config = dict(
    n_mels=64,
    input='log_mel',
    mask_ratio=0.75,
    encoder_arch='vit',
    encoder_norm_position='pre',
    encoder_mlp_ratio=3,
    encoder_num_experts=32,
    decoder_layers=6,
    learning_rate=0.0088,
    nesterov=True,
    adamw_lr_other_params=0.00079,
    max_steps=6300,
    batch_size=256,
    warmup_steps=120,
)
Rows from block 2 of the decoder of a small masked spectrogram model, named by matrix and row number. Rows with one number belong to one neuron. Each number is 128 + 32 x the weight over its row's rms, rounded and kept within 0 to 255. All counts start at 0. Numbers have three digits each. After the name is the row's rms in percent of the matrix's.
After each neuron's rows are labels from the 100 clips, of 14848, where the neuron reaches its largest size: "top examples" is what is common among them. Only what is clearly more common there than usual is listed. The data: struck, bounced, scraped and rolled objects made by modal synthesis.
# gate: MLP gate (decoder.2.mlp.gate.weight, 384x128), inputs 0-63
# fc1: MLP up (decoder.2.mlp.fc1.weight, 384x128), inputs 0-63
# fc2: MLP down (decoder.2.mlp.fc2.weight, 128x384, transposed), outputs 0-63

gate.357 094:108183084101160094139091148128082084132115115220148135134126097090152085165131108143065166132116122125138117078066152165103183107103154128113149101098120081162097196121126120153177137120071114
fc1.357 092:143155141185127107159078092174082121164071156143120095173150165112128165134131159110087085162117127174136124220122155066172149066093107104137087081122097081109106106083141112096109169110124110
fc2.357 095:149138163080074121144160115125108165119169147108162079177175098119126075127085130104162090095137095098117148126144106125159091173161146155082105138120136155113119099180083121214073079129102117
top examples: small; steel-like damping

gate.80 096:154170090133147080116105128156116156149122146143118148108173147102135151064118174110067156082162174135093126193079123098101154149165136051083119118163163092126154154157046112136126171113122159
fc1.80 101:107156107207086094136078111174103124133097163119118060113130164120172118137138115113126116108134123181119115077070147123101138077107116149137154097090167156153124150171123162184101172131149112
fc2.80 103:102149135114118120160127092120146104127105086096172176138130117084170129058216141140128119118098193114137147117124113097084183125116164122086139122128179184126124114124138175104144130131168129
top examples: mains hum

gate.324 133:153112139139190122103163167080137150091151127098136156113075191159140056203142122124071130151146125074139114164083151163087186150184120142077135101165113103187145142153090108099161143123122147
fc1.324 109:180100119071128105135145145132186120144141127119111153096102155136122043201119152111137109187129125056108158173176139144107084109092102158163149139090132076123173109112151118152177165157128213
fc2.324 092:116157118164134155163059121141145133117066082105147069211126129125133136117129125143083149204113122102181134132097062093124136188170109152089071143096121167124076134124156102121158112096067102
top examples: repeated hits

gate.363 077:126098078132138108106125095102107144144121092138166067119087124111114126104152132161144163120129135183155082130000146144130077133156186106167109131196113056079146126134135188157168173090124074
fc1.363 065:128145078145123158139124061139160176113070091108124108116171096109113147189128129056176112119157074119154086107107124111110129147138161127142202120104180151109185131120116118139145130125203111
fc2.363 115:128187140109132119147147108149139163116086146118095168111118130150087132124123151122103123133142130101089120117199114107118140146172116144138153140127105170149122091098098049142085136176161221
top examples: steel-like damping; membrane

gate.157 088:097126127082158117077178091098129144162105170063094141147122078197110091117192098151199139151046108124207083136084141120090133123121151133073112152133161116084128128215138150078130137135132127
fc1.157 077:153101187039097087157113189089134109111137126178165178150088160109118112109121120135163156151102068142088099168150131181076097097120109169194118102164153103115133084107167156159189160097186144
fc2.157 101:175177073157139162151090176137111117096154170087190197119086143120133137178095151174131169153103139122055105110182128154125124150131124159119108088135095101146144111081153077174148133115130153
top examples: steel-like damping; clamped rod

gate.17 133:110068147081136146097124141145117141203162138113122102134128077136095118133146124085123173168100132099117048123115145103130143154169074160140088113134125145099127051101169138107077072140130135
fc1.17 128:145205098105132108082113148124121223074112063116165134105100179150140142149078144111112156137087059141129195210099141095122109098134154121150137107144102079186093167118142120108194068110141150
fc2.17 106:161045126211121154133134171133130025156150083165097107126126115185120132080170121165133184124083124087129118106137144119191167134114162171094138109130188125122166088131104125108123153132118174
top examples: rolling

gate.212 080:124122128137153133149170104137140122154172097145157122145119132170132111130135145132103128078148144131214137119117162153053101150178133124134126133114182078098135122111132140165091096134123173
fc1.212 088:125112063181112117099108176154079132124061140103138103103154142155151170199122137119141075122103126129150135152068136081169159087110116202159135115141119111125156173103122065125140144181130151
fc2.212 092:116092110162168174126153117155125140163135076113134081119134108144102153193108158080111101102075121147143137105134080080155145122128135165138110125145148098118180157093111107101088123179094164
top examples: small; bouncing

gate.259 121:139132229153121188170104065110157150125138151138113137104130164107098103108224152167144139121142137118144108087143148184010135141107131179090157095083114099177189161086069098136143142125097160
fc1.259 126:118108083113184137099140216111138114166151138114088104114106142110121181169125122103107123161070079105154122163099078089179131081180124097160178106148143106122184095127074141104160146158152076
fc2.259 099:110126093154148157158105179101119158104087152138140084151131158071132140126167140100144093175110119117144090194115175149146141162181130140151047107086099125135133142150167123096143164105089134
top examples: reverberation; text has "room"; text has "reverberant"; repeated hits

gate.342 095:068080105103119126148148135093088093098128117155076184116105145163167137178128201142110148093130134160116163136125076100075143087096153123171136149108087101182132155102093193144121137128148039
fc1.342 093:146159141141130161161120144145129166154150097036166157074141157119115099056159150142139140083121125134128088071168119078085150189194144133108105148153150178048134106084098162119181168128120161
fc2.342 104:165171077160122145175146078073086054137162105099094147157114107136149161101174188122146107113181113150142073160128064107087140091098138127111089117104128116155129105132113116089136138121105089
top examples: mains hum; hard striker

gate.244 098:118160154129126098096057145140116156153138186125120108125142206141152142123070167101131095234165152099128114093134115165146127154147139088139160152117054136127110108125116165131101147117089110
fc1.244 099:144063200200113055141111151088147070186099105104150109100106143131122152105163103143122097147146123194167139130138111105103094173100169156142089102157126094128158155103121144178109154124094160
fc2.244 089:119155055156124127143104167174143157070094194133109138148147120132194099096100121126106082139170098076127147164145126119051187109133160067139125146195153141158138131101100111077134113111182186
top examples: rolling

gate.200 101:161125101095112158111147139096074200122180103177127134125090125117162019147095095111102134079140126131143075155136138114128075146170154109097192117144112157157111126088092157123095132134090161
fc1.200 096:090162145127105119127102108144180115111107114158153086121170151136130199130162135174143128076124137114172158053124121121103130171105094165115080130214102106119096091141150118088151162157131111
fc2.200 101:142101104144125120137130126128125140083131127139170109089133084143122099170117118159031125167162135138067161115183139161123181068097188069154118127179152170120116089114121117127074100162205178
top examples: scraping; rolling

gate.329 074:044046074151114119130068130116164169157179143197042158141168128175122121113092125137097114132152084092109153140116169129115141115139150142123082125153134145099108090116160122134129085089108096
fc1.329 123:197174232090137118157110137063174102119084103118132141109112098084100103127158159149159138165151229145211195169092106123165084135113177094178142153135156141131104104122095114127128125111099107
fc2.329 117:040074047148108130132095115165119101146182143165094126160166157181155176143091151129117141117128054100085114105150142151091144148155107146077116061129118123113109126119144127134150134082134125
top examples: scraping; rubber-like damping

gate.331 102:105103125176173146100103095102127158073201128108110119114132148118149129196167189128150077142107082181165096099138137130127159107133136095118148167138128126186119135135093088165140139148176148
fc1.331 112:223131069139141090171131125171149117095145119143100090131135147202152042178090163130097109103135141081126104118149151131117145131155085175122092146129151151173124145145155099138146138135115170
fc2.331 087:138065147185091114109107156180143107149158132121094147079159108133094161162192146128174099124140125173174096135129147184157132079068134062159160155081139100116139148101120127155115115181144164
top examples: reverberation; text has "room"; text has "reverberant"; bouncing

gate.109 067:143090099110133115177120123092140102100202085141106194157114066127146134133098115162171118123078181120101140124125116131151147160077100077127189058112100107145134110157106111111171162137178140
fc1.109 079:129095113168137137149112146099105071113134155138126099148169139146111130110190139142090118146113124080097131070138085115137122112087125123127118153087100074157082116093125181094122083145188180
fc2.109 089:141041136077185135133188149144165174137102087148147127136089135102129159110097155133108104177061141138125120161163087099114117123098101124125161150118120120130146082083138156142131112185147109
top examples: steel-like damping; repeated hits

gate.300 096:147082155145095142138093133137148139128123084161175096143159128144134068134119102114105151060100132165108120086146135149215098125056119148165133110141136086077159207129107165123113102131137166
fc1.300 100:132185057160092115149129145144117135124140084176126084126144068169144162099177084185161135116191119133086125132146165071127135119140111132186103099129093127144086058104145166140117151148078113
fc2.300 093:152164164149177125109148127068112143076126173102142142137116175145121108135066081140118086166125142183143141110136157203128100147190058182093166115137085171160096148123156115156123113083155156
top examples: reverberation; text has "room"; text has "reverberant"; repeated hits

gate.234 091:158158126107100111162119140169148080182118088144202063074147142133130126114132114138136111100085110173175173130105153149099136133135116159070142094069184139074168160192040094122110135078094141
fc1.234 080:152145122128086143161162141179099083097059101115102094095132158157138128092127130144200102116130152113136196101165151105160147132135092102082142110086156127073182147135103152154063194146132128
fc2.234 094:129153144127128118148100073107081173090125151098114155135147149146116191150164087095101168093113149113114148079132152100109101111064080167180136142185126142140071041120184109118154060154218118
top examples: small; rubber-like damping

gate.25 063:126142088098106139131149162063120126128144093157148169094156134112102095173141105121117122130145136155097077130113088105193106169179147197144172194093152116123109152085131099119182134111127063
fc1.25 076:090124091129158171111055147093107117144056081128117110139126135103145165105133107133120125125133140157254114115094118106161127093099102090131082122164181107125126124169133133167151208143136110
fc2.25 083:192086079115174094158111128178162124130104119122139086155123115124176129091202135154103138144152125169157140131083114120120111104076107050112058124154121163141144147135157181177138173109113119
top examples: mains hum; steel-like damping

gate.156 105:110120140117173119120161152120079179149153178107099111116155115134119117119107158113111090133127121180141099095164168121136156137118184187139090193165114123134157154133088065073093156143168167
fc1.156 101:145108146138159105065088171171158149121118068151145133141100121102128197128153088125141166110142129083166148140102148141139111060146131119115142141134083112151136102126123170113061121100124091
fc2.156 110:181064142137114177124148120136133104085119107175083065110163107178133108136109095144173131111140174105116115106110118092153122163189096129094163173105152107121103158106140141133149127123116191
top examples: reverberation; text has "reverberant"; repeated hits

gate.148 080:044143105143132121134116127105158147160164168162096183086122106077221078124128186067114120141106125043126130109094107127069113144146214160076129140085135133100090152137134126156137096119172153
fc1.148 085:051135090139063150107152132097098090129107120105099154148164151062108121114094155160144129156114230086157137064096150096130106143191199133128101091178190145163121161143116115141131099128121155
fc2.148 098:162106143099122112183122095209109142036158183117166086154092082142096162136152102145178122119166150167145135142128095131122153173056117086083160162082125114116091135170109160163103182164143123
top examples: repeated hits; rubber-like damping

gate.136 109:119128098125165144121115137134148118090145083169182142039120178112137071199134129120096160118133163122095154165082126130136112105139121086102136089109122132170135180110155146157142144091139133
fc1.136 108:103093156143151124117174159096185182144076143098096120089070100152098174154170121115100160147088110094105151105104115091121132180134108136140146151094168082103129081141116159052098135154102120
fc2.136 100:116144127164084166112107140104119147069111154187141133152146128180123176106138108130131068153152114130163152148139148130087165086090072148147161183168131159166081112124190103127108062118105133
top examples: repeated hits; white noise

gate.93 099:142181114169147169159156185123085091134167160196125099160108117179130050150133110103111127139102091149160193110132105115133102185142099175109074144115185167103183104086174102125126147116106195
fc1.93 130:124129156159080134156097149111058122088139104135113122132096078147148176133116112138176137127154142132139066125114103108062202173132183179066111091101116183163169141113113106121129125148110196
fc2.93 106:147110218105108124131126183125104151178135142190163106082125141113133071134155104161126109126148161089066120093100080140101130146078118092144131168156124126108152156082091088130136097080135108
top examples: repeated hits; steel-like damping

gate.140 081:141115109146183186076146128119107192121123164108107117152132152141084105112121170085129174183177136114153166143129112092087112122147159115049132128104154139130112135108130075089140198109098088
fc1.140 096:142194071090115176069082093166150141145105189101156113127126131121163128138097181134121101136157094109143172142124096078136136161190119168118115139137179176096148090153093121085180144075071174
fc2.140 102:127117059115136165188097115109125134137144166115168083142180088135158128081132179128163188048126100142117105140161138097090069101129141076107104109174112123069121148173153156124116133108116132
top examples: thin (high-pass); repeated hits

gate.0 092:130154131141110133133130137122121168062165064131195170157156111160163126112100161182103090091127146173118138102098133062142110078152114139159088111138149128120153049144171128150169164106132080
fc1.0 092:111133085146118069147151139081124144065147100154149205152101064119119152120116133174129102126087106098127126104136158164156124119112115118145143127104097059181144122134178107131138173127129112
fc2.0 099:127127177082143159109170142062131098086159143113139100152115117113089117143186122128115101116115132110122095124146133145136107157162164154114106151113091125131104102140109135121175108109098156
top examples: text has "noise"

gate.108 105:082145109122096144111121126160118070061116137123114141152185135164137192099116151130180098114160141157148113133151140076084111151188095132107131131079113113129097087080099082091146131183148135
fc1.108 112:180116093120126122108110161126128126144125192112145084144105151158134116145080126098148138147118093054191102148139138139141109125133166095100206127211160153074082120150108105129137185108091076
fc2.108 100:171131113118117131097144160181148157114143131160178100098107104158135167158151102121156143088159140118198098109118187146134080144096170123120207096170138122123105117107138063080166157122091053
top examples: thin (high-pass); white noise

gate.314 068:126131107125134115139135136103150145176204152110162153152142129141128142121120123143098121172058153102162177189145114079133185072098113108143155091106151113148101161099137111108148136140174112
fc1.314 105:089148165127090133159087070081071134087129097096134159100098115107124130134101168139122095143097150107157119127170100105118167125114099170150154124172131113097197113128089160151115128112142109
fc2.314 103:122094122121126123148097092127144136098067141091102108072147108115144150124126169170139159102141132115116104108166070157105152178064080175142110128133127134081166113208132164167077143104162107
top examples: small; steel-like damping

gate.36 096:144123140118124129155096178091162091090163154142163085173090129144095139136126119085138127133136131126144095136101120129142123104145126151208122137144135108153118153159142150119132053109153079
fc1.36 103:059202151151125133098140142140125160173104091095141197137174107095126142079152132171091130180124101101102128160147068117106052145119174148115134122103113126132153116127126096164115142067143073
fc2.36 108:161071143169157101112087070147164127134128168141156139059169128161088110154063177094171106112111092144138155173130154136157107100152161056116127133133176137037134118098109132175100114157117157
top examples: steel-like damping; string

gate.245 105:087142173125125160112120136112148112103159112096140102110142105138104121149081161105106101131156118203071120225100164173125115068117148105132150115143156156122150116114129110122170108119131163
fc1.245 093:132106129091141069158094076069180145098169145115164114078178065103141088090136162100109140104128122141125138127075127136138133176150166169065143109131130130105121156140111105136071194100098138
fc2.245 103:090099162145139093095090103147145080150095125127094203154103146144141081161112154057093208140133159130119088104115088152118140163151125135120068093084113182104170112171110114118125096194144130
top examples: repeated hits; rubber-like damping

gate.227 117:117156133202133071108162186133110118122135155126149145132157082102100079147131124127102121116121163144149167180141110165133094168145098155119135074115097122171161169114085101127128165154195088
fc1.227 106:162132143140114147100118061118168167089110128148093100096146116116096196070170107092140127096109182150077152149118161142090145143106087142156124103134166114118107134115215160152102110150131126
fc2.227 087:118167092078136122136094180108062104120123198095116102141059130107131124171131160103128093177147126164135153133097102116095097145137135169122070177145047153094159121171127131153123068133114100
top examples: muffled (low-pass); reverberation; white noise

gate.100 125:125116147101171101114126099130099126134165140123146110114100139074067124113096147153210097124123173160061120155173157157117099144122167139122088117154146151167153167162048174166125105144166112
fc1.100 117:138096113169147113115105101094093076135151139076099174154138118093083172140146155080071160164131110110155079119067104128139125114140127132136126139042126088056082159116128135139172139185095080
fc2.100 094:146146121074149082118118075152147124121120145123170164125174133006162122099046137136182109127159092151115134155181104153090117112138133089162103069204116137155131180078098136156156090133149148
top examples: scraping

gate.276 094:108131164145161088088178097144135150179137152089047055148124150155060065138171143097178116100118152160129126167094186085094106125169096179102114112134142134110193133115110108084142135142139102
fc1.276 094:137124137101149123136190140108115123076131154142189139157101079133109113071103141118099120120035169141094155124102100133109113180098105123069112069207136170093136116123135117144095101166056124
fc2.276 102:097103131148150140089114152160122136177137114087055051110127148121089128119214135121133117102129167135133101170084189100157148168178113167133137202101098118154146142162125153114129110123145125
top examples: bouncing; rubber-like damping

gate.360 100:074158107097166145100181192136136112106125140144144126120145125119157211110136068118088138105105122142148118091137109144154089114117128211091131151160194150137147156143070047114168137101134090
fc1.360 104:149151118137146160149106071083105132134117152151085102181134111083113110098128136149118146111138071142137140161088149128126164136156112048140091105086087146132140092127146209146084105134120185
fc2.360 101:084169160118124172176119180123177115141116144124055121133147136134126101194137103164160126227104177106107140122161084140143170137202078145089123145115098125059142114079115137106080133136141139
top examples: small; steel-like damping; action: repeated hits

gate.299 095:170161126148157129085142140117131122113109078090163177121153140096184126145100104170073109166113132107188106114108097113116163082085150126171150101138073164136095140100104144146122143151165126
fc1.299 095:038173077165125144158169136129110125143165157144169144133134093120104131177126122197065104160155152155154152142053143114155127127106166134145036116193124147120081205126113179145098124121182095
fc2.299 089:148112139191151180148097168112139101171154092124123092106086153186106108174144167109138140098156085089103108112137087136072150122148108146139201100146145144084167082135114098120177092131082119
top examples: rolling; string

gate.271 095:152076116147151145136076148120113123073129110099120113182086133117117143138110138098156161105140134127114170136089136117161150124172074137134137123155112101163165107212108138072164151040124113
fc1.271 093:128133166100147044080146122135115067126138220143125075134168116099120132065136112111079163132099113176131137144177092146106100194129111111117140141069063119102106135144115147140126161167101119
fc2.271 105:139081046148158118105102169124145170099134117127166095119105130161145135183155199126173148089150140091155148138052134119146099116195121176089137097148111129143160161211163090148108160064175122
top examples: scraping; rubber-like damping

gate.83 132:142106109118154135156121059121081192172175150145149112100133130155122046177104153074141096204141111111102104107139167105125105120103070126154116158136131152171078124104141091164164150126119125
fc1.83 153:149129144141138075149137111151181107190155070094093156131131133159170192108081095134123132165099137170140117169160151099132057134130135157147111132082126126099123180077122140146116112149117105
fc2.83 091:157114096166112196104112141078115147069109157144161050143141085159106113109185121095107136151077073130150093154120169105185201117167189114086101092136163104162105090162159129121145116154102138
top examples: rolling; striker: soft

gate.37 086:063130155096111163164132134106097159050101116157100134169126128175109172160130116075140206135131129160084065173118082171095051099192107130084140129106150098104149068145175137122104121185047115
fc1.37 074:077121164139141149128167068160129147148114125083182132134131162100097128146118128135120181090138175131130131127132070117215138158170152153147155150155128098086145122077119094175111155094067064
fc2.37 089:097116118149145150144144114153138033139143137138073102110086162106139169082147153150163110143161096122139177101151179085063139164065115102190116138119162126114115113102151101116109193104175129
top examples: thin (high-pass)

gate.132 109:080136139109204192120110099108075143053133161137108136121134177122136101149111172111170142096089161112077142131086126149124108125170138129121165123117131126133132145153201093085037113082125131
fc1.132 120:150188173095139120154173123118106131148124158153114161113116120112123090144162097122107123090131110127138066173144106181082058124151135115068179158133128132108111121073128130129125077187114109
fc2.132 104:107122085112095151152161083095152115129134180129180132114133086122158148130081141161131111170128164131123137086093143158136169120117122142069116106120140142162142105134113119114074218070188089
top examples: muffled (low-pass); striker: soft; clamped rod

gate.120 096:086110159131078093104131125128137052153138129098129095142131122127129137136059168141112127127173096186174133062186132109159125136138174143111108139119104123135136179081085139064113149073177076
fc1.120 089:177170131098140087166114115108112159121123131136088132145139137141126094067188169072143144093143162069097187186130091137068049142194128123147169128117108159141155144103089145160170125134136128
fc2.120 113:113116139168087124133195120093139091149121108097111144142103135145091143109112166173167111158134128106162111129171145076122135171162163151145156155092095156086116133093100144089084188070164102
top examples: striker: soft; small; membrane

gate.139 080:130122165159151143134153113127129084148124089137145155074117084137144117107175123140144217102130127114183193114120155155177118102130140146109115144174165149102077114101068103151094038138118088
fc1.139 083:106140151149116105106105098062147125104143143140073132216112158144119150103075136115124104162170077094060178127081105114155117094078123106138148121145179121147090117092165140140101109161088136
fc2.139 095:188100148156126105123138162153171141161141065154124068109141189165117096154159118112139061124149113162165100129100159100106101130231131124113113129117126160155141134136105095157094108128143125
top examples: small; clamped rod

gate.38 123:224072131110152116101073088132182092154112070122155153083134119132106166094091101082152095190140123131147112120108144192159130149138193117111140102140147161135126094120116068120134134106101183
fc1.38 101:078122084113099113095179162199089146127131179080112108157131173101165141117110131100126162116129149126099120137142176076135206155092033097130127202141072133123142154118123194108123131132162112
fc2.38 110:182081134177160141144112133151123117154167147118143108096169144149165082154117131121130143161113162129102117154167147171165114139195136180052090104148147118100126102148104129107088030150060182
top examples: steel-like damping; striker: soft; action: repeated hits

gate.19 085:116123089047125085143131132095082118122138183148116204173168089139114107185102109163122130103137118137178167111149102137162095093151071068173158072111138112091111149107142117152123132129166187
fc1.19 082:087181157136161089098069160123122059132142199159147164137171162119102107110106138144142059173154114110114153118109094125186206115175114146130144099088157113140050173120115092186159189120163068
fc2.19 096:088131155134165083155158124131122127119156110169143159113127113122109116155134135076085172079105077170166137163138135147173147091148132094072159040063117095144091121110139150144170159147099201
top examples: rolling; thin (high-pass)

gate.367 095:111105193177165126142100159152076150139147115115102081077110184084148065141079101165145128156068116178160060098086121117058103188156087159118153123117098153170115142107076135102119111093154139
fc1.367 099:126119122142136140176096123083176100164093134173116110093095106140080122130109161118138176150100153089122085163115109144106063158126116148129162139167119092163079133146151121206193100126145157
fc2.367 087:070143114112200184081128102114100141137165094137174096073136106160099100157156129203148104129103111119116174170149161162178190122140124139087145153134135137128140078134157097091093178143103112
top examples: mains hum

gate.380 109:126111094142159153103151124146065149133151141111150151143086091080055102133090154103115109143108139182096100155142206093163115152096145132128089138131124180135094096096168092142179155196139155
fc1.380 094:136123136088123064098064096119188105183128135150122116080167124129175102091132140147157107091169144128112165091140091202066102093113133189156172153154101125119156140150165125096090137072164126
fc2.380 097:165077075153077121120130166127088147196140163184177115129052116166080136103127131101128092153101130111094096192097168111164154178106085119114087179152119185153127086167149103166170115195130094
top examples: bouncing; large; membrane

gate.32 097:116135159132158153093123134088107155159121142110088113128124157116125129095080179128109117133180127175097083158069100096072166141216127163112175096108121184127216100120096166056097120173119100
fc1.32 099:118133138156071129066100172112165132107120156164133159165119138121176192079107166149095194157183112155127087201124125075127115174081130176118148130146072135148164121129086118160119075119133119
fc2.32 103:122082080100197124167145093154132151128152054128163106090128100132112124141131079131211102121070103091125146089154100151182110169082127123156114124128126091148077122114163097196150144132114126
top examples: mains hum; thin (high-pass)

gate.114 137:101147123117152147097106118176145133122133128147136078133124140180070159137195139147146122140153114093152115160161164122186172137064087083120085116149093117192141069151091117105121099130146146
fc1.114 121:139169102124085129237114123095171178156096139147133131127106137148204159108107125172089090141121154136161084117120092173116120119177122168134131164078123091122157131143151122141106164057109091
fc2.114 104:098096194208153132109107086155142106100164138110132181108192164095128114112126079118150148126099155159105157079129133123129122097104121172062171092086162097095126199132113130073127140124100159
top examples: bouncing; glass-like damping

gate.197 102:113160170139079122121123099154103145087123132130162092147139112139089118133103151155132147121155176107114200083187177090125060130116110140130105168164076161167130130156135204132110085071131124
fc1.197 105:132122143103159114130177115129158156106123108146050087152129136091095109130155175123171136101083115159145122076135163132089075119096072158109105152134100154113171177154106171116089135158082118
fc2.197 089:121124120138154108114125167111149055101120107145135103149126116132109099130137082096128103111085118133158102173104103158153163161133144071101113079071203144146162094152095132123157153107147082
top examples: mains hum; action: scraping; muffled (low-pass)

gate.106 104:128119138116116109100141151173066097178183191122107090143105076129072101204102123084146130129095108169092127143169145092155137086121136147137095110135054126204097109152051159139133049110131115
fc1.106 109:172099102134153069114129136102103151194171170115153074144106111134165140090097151114170120127103113120077061127087164147186144142128068095138149139126135135165125072156103096166185066107105103
fc2.106 107:077125087099126174152170137153132130168135100155104110124112071146102099117158108176088207121141206084086096116075108122170131126090085140106141094146137119163092039105087112157103136190124143
top examples: scraping; rubber-like damping

gate.286 102:073113128104127170161111136120065147102153184133084122124134174119140206131151169148079138088153115184169113089066109128095161089116159151131128156117084094155155169127137193086131100118114093
fc1.286 093:122093132135146114107110085106113116143207136113143115071101128134137173112142165117076178106190113127094113186109134159207126145179118083142124171119122125131138143139065143149134140098095068
fc2.286 104:133187101056116126112149076092155098168078109114091179112160096121130140131131112095139136175097133050122091130177165159158130137093124174157116165181123125122099159164114104139131177101142082
top examples: reverberation; text has "reverberant"; repeated hits

gate.207 105:114151138094202176122129089097137153061076153175097065112128085143169168134116185127129130157089162160134168182149131154052152083125106097203104128160141084129110190122116094096123107101133107
fc1.207 118:129146094135159184111143119128143153142066201146153099136083110095091111151114076117097202113137128144132133172135198115159116096141123116155084105122084110058052093094137148081153078133152106
fc2.207 097:199088124161127069054189116148163139149130110108114193124126136145110143131143109111137128140125169122113137037155130133146139134100103131147139161143132098130137118097110139107074199180142118
top examples: scraping

gate.317 110:127152145146127125159109137194207090064130157151158160114136099137160123114135120138078088075103025082076095159102123120118157078085144092063179175121118119088149147118102147167122133117157122
fc1.317 129:161083081137088105135132139082045152189100082122143116116101168138132143118136111146135160145118158199145149117145110152127133144148095132180093110141152173147135139102194113102066128145098126
fc2.317 123:132160163120120140153122133129231045123112143167129174120124067118160087117122113155054128110134051131127083150116164130140152143093127162086161158128079121120124147126104163121187116126134154
top examples: striker: soft; steel-like damping; size: large

gate.12 106:102149135164112113081085120123082115081160131139102111125150103084119095166140190089128150158157106140174125086155095110093155167076126149138144164110084149116124093144110129098118156225125078
fc1.12 103:135128166092104188081140134158105133085146147123069174108146180149118120164135151158122155087108162077050169156115185074167130147148051167130109117104140120102124094158126053126165170157115119
fc2.12 107:124136128088156079081085143134100134102111127108125125115155110106170098142078135126162105179154101165133126088153097178127094092066169095124129151127123152142128165135130175109119144100138064
top examples: reverberation; text has "room"; text has "reverberant"; repeated hits

gate.232 110:131077131097065144130191159141124180133146064166086150152146102131082142127140173146153069159135212129123142178089186157094151117109157092138160119151143085187090085118102129138138149120116170
fc1.232 094:106055127065157130084140140123132124171121096096178097157111102140093099172086147105121148097082193134100127153110159168078117115116156156041148105124124113179145158154147091144138165140156141
fc2.232 102:144137063111171103105125148121151115167138125115156129134121142085099160110079090060144160136117103189148071151131117086166077157106135185113069124106107081111126121146172156130107135080171196
top examples: small; mains hum; action: bouncing

gate.58 105:148026104054128134123153176124140181142192142152082129187123110160100117154100122128099149159156134128153144147172130142168087096144074114139147170120172116099084113145151090125170125146127125
fc1.58 096:134155131118135136184138152110136136146120100146076078180078049154118199155116168108138111153178103097126082088133107147162079126089121142138100076147127133131165158108123114088088103125107115
fc2.58 114:111185141112102103129160177116073071139126182173133117169143177114141116136156109114217150102141149149112099176140154085114158151171071216130066164073098182128117101116143173111116130154114084
top examples: thin (high-pass); small; rolling

gate.311 094:133104155115072131097113147124132120131120131074113094154119098099173128183130128111105126088096105150108140104108130133112141123147192094059121121120121124080116170143108098108098160143129114
fc1.311 080:112074155134182126092169178186127094137153112112135173091139140110169032139135110119109104079149155188109156114129102158113094126117139154093077120144091153103104125147107101100072147107043153
fc2.311 081:166124148088091123145083151210065098106155080102106144090127197064153160176119091117165092145135138122150167141050124145112112090169187131171151136111152134125134171134141154090168066103102166
top examples: repeated hits; thin (high-pass)

gate.302 109:095085129157196199149089101116126112134191108113162144091135174134076114133186192134148171114074151091176124166121124071131126123084155084139117134132148122122128118097125152159192114116121124
fc1.302 102:111085162128094105156151148104135143122129174181121079167169092127120093077076138169146103119112110120189158124192120121101128142090102143119131123152125158131108130157180135155070070111102202
fc2.302 090:121119081126136163117069127124167117194188090075134187107129134088143151128115144148152174126110142129087129131082119095159106069119157097168158155071139082051119142122093196086154177106126081
top examples: bouncing; quiet level; membrane

gate.168 126:135180199139124106130139070137135113092122122154141166127180164137114091082139112142164108146096102189163152094165148156088156147098130139069072094069151083127146186118160122184149136182091159
fc1.168 116:032166179121162102092149139108116114158157130035168142169099170111104187084099110089096180140172132167092140114152162142145118172153121163097119124094114116088122117114095163139137123130130131
fc2.168 093:160107093094075128139086135162141122215151135190134152126085131136129150128154189069148115142122120114128099124129084102103086127022109093165153182127144141108147081078124132130141128112134094
top examples: repeated hits; plastic-like damping